Rows from block 4 of a small image flow-matching model, named by matrix and row number. Rows with one number belong to one neuron. Each number is 128 + 32 x the weight over its row's rms, rounded and kept within 0 to 255. All counts start at 0. Numbers have three digits each.
After each neuron's rows are labels from the 100 images, of 14976 (inputs lightly noised), where the neuron reaches its highest value: "colour at peak" is the nearest of a few named colours to the mean colour under the peak. Only what is clearly more common there than usual is listed. The data: rendered made-up planets. In brackets: how many of the 100.
# fc1: MLP up (model.blocks.4.mlp.fc1.weight, 320x160), inputs 0-79
# fc2: MLP down (model.blocks.4.mlp.fc2.weight, 160x320, transposed), outputs 0-79

fc1.227:086120098142081141105163079177163093121146202152095131196055098138078141113181171170043167131106136165161149195088139150129139106136102115109098098096117149179139127162120152144092086206142133098117124138183131132180102144132124167088125147
fc2.227:131118133145098171110086117090148129169160101152148158144132168166158148149102103094118102152140108109108109121118096129152152118113108091158128138107129124146190216118060113157183137091221080099089169179126119097103143067127139065133170137
colour at peak: brown (40); orange (33)

fc1.115:082113098101116107093146110112106133177125155205114143115112115128121132157132116133064124081076084153170145127097110122121153136153083114124152105122162157145195144148130071141151109167121113108179130092190180167201156119101111155199108147
fc2.115:102161095175135107177141108127080165160139101141081186131141158082124115133132140140087114160105085124118110170096149147166168146173141066097140124149138128125131083117069117107122087101119122137109122147116039138135145159102105159131167174
colour at peak: red (52); brown (43)

fc1.174:175145120130087100140126162083074074102155156133093133144124083156148111163170103151115131123146121132163155101081080077136169112121099087177078152104108110140093182125092113153125134145161092162125141188159138065141096132177103102145149111
fc2.174:104117090164160167074133118183145148038131095110117125103104147076112100140092136163060138080097101109094128165119161109096095140165115135098156172114102100174196153101071167159158139145148168136097126138130178151133149159101138091072116131
colour at peak: brown (67)

fc1.59:096145165130133141166071160139135165146103077096093111158122109133104134103124122116148122188145131123184096159085111157125184166132220110113097104109182152091114170091111146145069064056103104120145106119070107108080144174094072136115150162
fc2.59:130113133126124162104184099176118184085065132129136143120129142103132099104139165120127139102132179127120231148175159120091082106182125128097161203122088108129123037104102174143091169146094093123102133124179175107175153089115129134134071118
colour at peak: grey (25)

fc1.137:086151070116100120135209112136072138147142172155129164165105100132121141109163124150110164106093119143177083193067138133093091107141154137166106112086091109160175133152085146162135076117068118100128092147108097148122098145140130134076159119
fc2.137:161117096138064112114057109091128158167091105115188062162141142173121106202147172046094134160148126116135167123103104144141155068096117132142137123133130113095152108095119091164086177114132064133125135140153141063135166096131157078152096108
colour at peak: grey (81)

fc1.144:042140139133118118132081174142148121173089123091072058146081131141097173101165123153125097176163116130155096154128092153103192137143131108094158107089179156102143148133147157156107099089098124114092124077075131158157150178165102109074142143
fc2.144:197116151126141156112147064191123124091083125129175159135114121043177127128120100085159162098112148126104218118183162084105087118184155124112105200173081088116133097141066155111095127194164104094127143150162091105144124094100129090139119198
colour at peak: grey (59)

fc1.54:117096109104063098113152143090088067144084174243110145142137144149114104144162111125125100119096102155151174086114132107131113087110101097123130102200159140168167158161137102146166138137149118150184124142181166122193135080123137101186122135
fc2.54:144179142147110142122125124180121154088121152154082157154117121119154106108142175157057085157092067127122113158044115168140151137151114134142112109113139112057111154099096127118140077115111144132125104151097079134158101168079153119082153156
colour at peak: white (48); pink (25)

fc1.45:137124079092115108123223129143123174171120174086056193118123079108167130124121132098140137127125165150109160121126211142120124147157168118127104157097103107152104089139163078109119104157119219077150110150195145116102117128143108128136129116
fc2.45:120098142162086150073084186133140141135139119137134090160160174211132183119113110196092101086109079178154120073080085120165143157101056150177127081118126172090143169110118079138168167140088090156134093148115135107103167149138124134204107076
colour at peak: brown (53)

fc1.5:144137165096064098125130135100112058129088143221099160167141160157099135163165122137130108122107115133175175083113117116118121086093092116114135131179149168132135235174128078163131117143132137119194079115154161105203114112115126080164111156
fc2.5:122177106160127187090100101155178162037119105153110152125098112131152084100114153160040137147082053089127119172045132129113141139210133154127115108137091080066145158061128131135137092119147139077089125156100119146165108143101128139080146154
colour at peak: grey (85)

fc1.233:132087098119147123105161170116075086178094155198120136139085065153151109139149153213166140060082161179104173107174160099194135107163090095116089107108151117121126087127153148148139101186119155158100180125209115158216127101137128175200118054
fc2.233:159120101165135094100109092208098168097178094143117089102121169124150124109100094153087071133128076173158088096149101131113132164087089187141117145144127163116099117047084148087131133144163120218143114147091096109108153095128150112105159133
colour at peak: brown (48)

fc1.302:111123084132105125102187116140139121135109184145099155140116118088153125132140105124148187168121121173157105170052128113135067096139131137144092166083102139164134108176096119148144049168085151095123088098149071165119060154121106146070135152
fc2.302:119139137140069105154064111077117156126147136096103133157105151180128145154168152077123106146118156104117128096101098167137169135128116104151173119063146129094166138053073127166110227110140082108057138190135125085139194118140137155173105064
colour at peak: brown (60)

fc1.119:100105097122152150107163097119136137121161123187106151116093161126139161074051117174067115091044107143133162189096173140127140132146080163119161097135153139170165159128147119153133127179129127107154137085196182173140176135062122147180098148
fc2.119:129117086157151078147143088179060175173172141104147113145144136085110163149089073139088091146132081191100074143155109147164182138117145085136116146120129135143085122123045159123146106136174119143163126151089051142122134123153106091125201141
colour at peak: white (95)

fc1.191:105099132095082100100196124067090134148102151179092133146130187135109144142153138114089124120051096127137171156107114112144132095170114127117141101174120133179154205149122117181129122178131108101194128140157184152191122103105122097200125142
fc2.191:066171067183157150168112108143124172105167118116134155121109161103118121101082105140076092164127087091116097194085146132117179149172143088129165107134149114132116082081112108108134120083146090078137126118074135161117136166129104157104174150
colour at peak: brown (55); red (30)

fc1.161:084132117115138146094169083178135152140123169131116172155087121025141116108129090193091151106080118167169111159103135104089092141179147123139069137169112084115108150107122145101201105161104139098151084113129074155169059159120061186145157133
fc2.161:143090137155099103146079096080124168140160110088149101144129175211146188208130122070143085166119126097093142129086122141185154133081141083178151100136123148126148130094133096167068174125100088105104133145141119084157148107142132071149160123
colour at peak: brown (44)

fc1.313:130112150095060094130130162100121060135079144255095142138136158157112132139149095141131106101115118127158170084111129119126120096093098125112148120197151153136131194168154085151135139148132154123164081109206162122210130113124142084165125154
fc2.313:146157112168132194107096088172152148044115127141086145135099109102169089100112151166055122148081059101104129139054121136126135148188146158128113103149108080085129151065114125119125102100144146102093137162074059134161101171101149135085163177
colour at peak: grey (70)

fc1.27:177098098126148098113155135077066100150097111190161158107175103129144035128148126102191129077093166180138194136104187135145145114104069177148156140099122112089178068136157113112133130089151109150141153105168105093154092107062175127196114109
fc2.27:168151111173109079113102115091110145079124102168111124155117080170164031187166172080112094153098097187131124164126104167081158125104102152134126101110144106082163161107165115113088115059168111176093131131137143080138120133115134123167138081
colour at peak: grey (79)

fc1.297:075115131133151186144111148184150087060157099136155121136054126151089120151117090148059119151110169107107111090102159110106114121128163119078139105160151182105137149105137101162131169120153118120130086082140137156089138153118166100105108091
fc2.297:163145127143093110074179108077105181150085075132170170144179151153152099193131113100141164108082152182110139193129150128146124104140137058114153134125092085155139125153092136183161163107151126157076166168181110133108167108126062116114110158
colour at peak: pink (62)

fc1.63:132090069105110064116193156099066114135118179141050160144127063102153120116123102176121118078117141161120198105139146111177108087131107096152086152139079123160139111109172103136159148208106185136131112166191091157152095111196092187131133094
fc2.63:142123113157111133089089114219124186096189078136122098088130169169152180131099081178092084127114080151150066090127103119168141163091063187123098147106136163114112124059080121113181143154180101148112106146116117101086143122112146097155175091
colour at peak: brown (68); grey (29)

fc1.60:134097111102138149114137113138089104163104110183105139119155113064135153124146103162108103067118109161133132096169127098121127141153119130103187111180169117182159069148103111084167139120148142140111115098171152135200140169082128138217071191
fc2.60:137171142127109080207100105133066145127141080127108122085172137091163126135168135137115114140115087136089089151100150157162138137083180083165151132145101120133068098134099128083078120135079165155116163202103057127149143110189146151088211157
colour at peak: brown (46); grey (31)

fc1.220:177121091137143114106165095119154124126085151120107152128129083056117122114100135101186148165131149163102106110153135172101053132116153141142119140075122126172112150225116075100123061146114181162162120134150137127076074146147091139094100140
fc2.220:096117136147093081170076149121102144139158186112103103153077156234120153097173135150108083112138165122182132091089086150139166138122061094187134101059116153103050062049148163105130155147113111130134120157142151089113143123163111160176128043
colour at peak: brown (30)

fc1.32:135098159093108082095117161100103117112055128221111137148159178132129127096121150130125110105059086121149164119151135077137118110134083123119142126210120128127136181153120114154128162169125170142183096129147168126190106118094161090177098136
fc2.32:092194095181157163146110093120126086075160120110092138107102088102164080111105143158099132167177075107119110140056118128129162172190159128163106080089171062102132082092162108085098096089113109106117142134100107137156105155134147162114190138
colour at peak: grey (29)

fc1.311:083125134111116191085193131162116112103105203153108145143098100055149151131134108161109206141078127165158130160133150123106143094170113135125040142131103159146142134121142128131150101172133162138116130116146078142155067111152088168092154157
fc2.311:171085153164106104149071079146114151122158151090158108175119178208184158152109090099129084124125142109104124135108109140129125193100145099146190111103140135123189093093074124164128143097170062067135131130131136108104178117109140038165149111
colour at peak: pink (57); grey (37)

fc1.299:133150141179111120107112105098137161183120122126095106174168101131096181128140154105104091164151067126115110155149119136184217116186141084102125126118144136129035150140125143096123116140113099133070122127128084079146134160139085126138097157
fc2.299:128103148126153115058159103144144099086156131112128138071112168116180111126137085194148159115090114147105147158125167095058088155132127145133106159172096121199255131115074163148183120166163137121151131147148166170175143138093131078096136146
colour at peak: brown (87)

fc1.218:117082115133139142112095109117118126123130157168084133118112178122140161070053146180060104107025137136148156153112156151137142126169055162101147096123133110151151142098102122130115130179108163133111122084189128135133135186053150158175126161
fc2.218:133116114182165115148147056199087153149185119059161120124092104081093136160107075112111111163155089167072065163143152156107175155109186120125099118115119119154102119113077156109110120115185110125173154158072109153087122122163096083108150140
colour at peak: brown (33); white (25)

fc1.306:130109101119109159122232123158114126149136166129100166105107079109155140143115122117169178148093140142128120155108138161136071116156132140133066149082083130171129137163115079140102066193143180063100141140156113094074064111147122134097135169
fc2.306:118120141136070115132046131117129124152144154087161083178132188204122143118137122109070125070140127129166112078094090146119168143105068130135173133076158148095178139050091084170167180113105061140114118148144161069088181125145137127180088074
colour at peak: brown (65)

fc1.116:150163167137089136161143145063106152098154140098074124168125089117124110160111122115091118167174124119151143096114107114131219114147150048124126140136152107094037123112097154101112125127112095129104115155139105092145089153167072108142140144
fc2.116:129093122170165133053161094180146132078153111107097150055128152098144156130099103159112114101084129134099153161144173095104074130138109160119152141119080124187202123125071143145161171170137167121102138138151129163149157115101118122105127125
colour at peak: brown (68)

fc1.157:110128087157109145124202136179139092152150173105102174147101058091143186111154105112109187174100086168126156151155177107131169095168131115131079151102127146184123101130103141187114090181113199047113111075189090114144057105156101120077133168
fc2.157:149128184113077126110076112096143135136139129108137122180159198193158162151091070128105075137124121151100104054120100121157135160136156114149156137112170150104213176098094111158152165099158054101114117171104115095130150101139118067167139113
colour at peak: orange (25)

fc1.295:190100102128135099085113092142149111140071148140110110165185080078129085100117164126149147134126153150103130134133135149149081120071129110137097137072170142122122137124137111161173099140093109194165113134118110189120096139134069177155102096
fc2.295:113170111133132107147122119154067173088158133079116136145078144185149129111150113124132099126133141139173153149109150157099178134148108106181102111116102131115017041068136171090081128139134133140134135111143130073134118133146101145119118082
colour at peak: brown (56)

fc1.232:111100074092105121092154116106099130172122145189111140121138126100129132129131109137080109089072092165129153144134127109123132123160110101122148090156137152169183152161116076134168127155148122117167139127196173155186174115097105146205087164
fc2.232:105185108179146082194123094140073185136154094123107151115160152084146115148122108155098108140111083147119099173105152142173163162137134044126156132142140138136070066115093122093116117122109126150123115153100092138132155147123113137110213163
colour at peak: red (36)

fc1.190:104086108119100093099154124092130047109159192207080115103103192132137144106165085182048124097102116196119142151105111131116132086116102119137089092201146117160169138154150116133135116195157135134161151170223162160164166110141150146123144133
fc2.190:126115114179114168117104113203103143121166125145119159141109140126137145132107148131095085154103074099087093150105124144144153132106117135122107154106086110115144168093024133128194137128218142143090145178059060121124102126101133099113158130
colour at peak: red (56); brown (31)

fc1.229:081132109157193160140107121103114116108175102145162195112117111112151155148072111097146138126186114138213144090107113089102147184114155131133150114095134163119145134153144034036096117122147121090201122046137165138198145159104114199120095128
fc2.229:125097138089084155147125135129164118161133123169060121159163129119103178116174152189080134138162105077115101079154076156170125138137067109137103149158126105165092084100121168087142140159078169158034135158126094101167136114138138138148137142
colour at peak: brown (42)

fc1.317:086128119121106154134106118143169108129129106105115074144132128125107144059151124110089143172149064152142070162112118141100205150094196143088133072133169163101153116096163201159092093068103131069115098100086113154134152134148125089070157143
fc2.317:141105178153129174149169095112138120116137113184131174139118153065162137159128111089191145092110162102109211144126162118113084056159151116125144184087066126103196119166051150145104108128136083121125120152151101104176112086133108093169132174
colour at peak: brown (29); grey (25)

fc1.291:134108095131129147099183113125120112160124174124154154137128088142163097147159125093190140098115155156110141148137089117126086157150108143142081161104100138136111134164104126161131073175168136054087157165219149123079082099157165206124145126
fc2.291:055156100090092095122015120126113138169166167131129094153099231141133178129148171150099107151142141137196133100097098139106136108095074145167129130119155173114127138039132135139179210139111097164115111128123146057128163074145151131109106110
colour at peak: brown (82)

fc1.28:082125126123130114156098153140150163154116075088097088121114125160121176083123104119127085184150062116189063151114108141098194166108175140107147119120165157100123150105164178171087101054107132088131089081082106125115150129132106085062150146
fc2.28:151128165101139171102154108144145153108069112161139167133122130066133106136143159065146169097128173120099214135173146113115071100199153120093129187125085112090150082135068144122090135151107068105118121145176119100173133108114120116134093157
colour at peak: grey (48); brown (43)

fc1.184:153150102158144186129177127122161096121125201116120213137131118080166125130113078119226139118155139131102152093110127106126070144141157133117159163071105103178116100225091113090105083134126186118139139108180135118146095153123106147116109135
fc2.184:104109152122079096166064144100135110137147189119069056135088115195121181112166129175080107157147165170147103049128071130149141131109096153146078091115114142109042173081132135134158169180119123141126108159147101110147125131167151156138189087
colour at peak: brown (44)

fc1.92:114126116132096116133052175078095122150126136139090084112136082165106116129154124157103101191139136126165122158099082090169198120135132121135084160090134153108117123121103154146117101116156097104091120157116100104116134150168125136116126117
fc2.92:116112100139161176102139063220131181049090107082121133139105122085157080111093164144088140086102142135130139146184143126059092148158129129079141189113115096130148115094056159139163145150141156129095136130154144106136168152097145157083105132
colour at peak: grey (81)

fc1.290:089093090143123136107154129104130091133169163210111132140079129140115162061141119182090128067077104139133176217105175108159140122149072191127110079120143109177155096135131134178103122228104158093101168124182154143164145100092150169156121134
fc2.290:132120120131119174137091081159121134180158076134144127125119123085149116159096104138105106177128102146117046101146097138091138131097151129122098157120135143113142219126042142147166093090219092148150142167096098130080139091132144058096193167
colour at peak: white (49)

fc1.303:141175128145103114133129160089133173153130149076089130158183120114135173151098155126092107071167103108095146132165114158155185090188142000122140168122154113121023152143124093107170121141102088154101123129169105102138178149142072131176098121
fc2.303:108133114130168106045148131164147091104180127103132135088127156116168145091099050217143127096113088161123126124123174083131107177081068165136098152169104105182199121084133147144184132192160175135141148157097129189157148130077136107077116123
colour at peak: brown (83)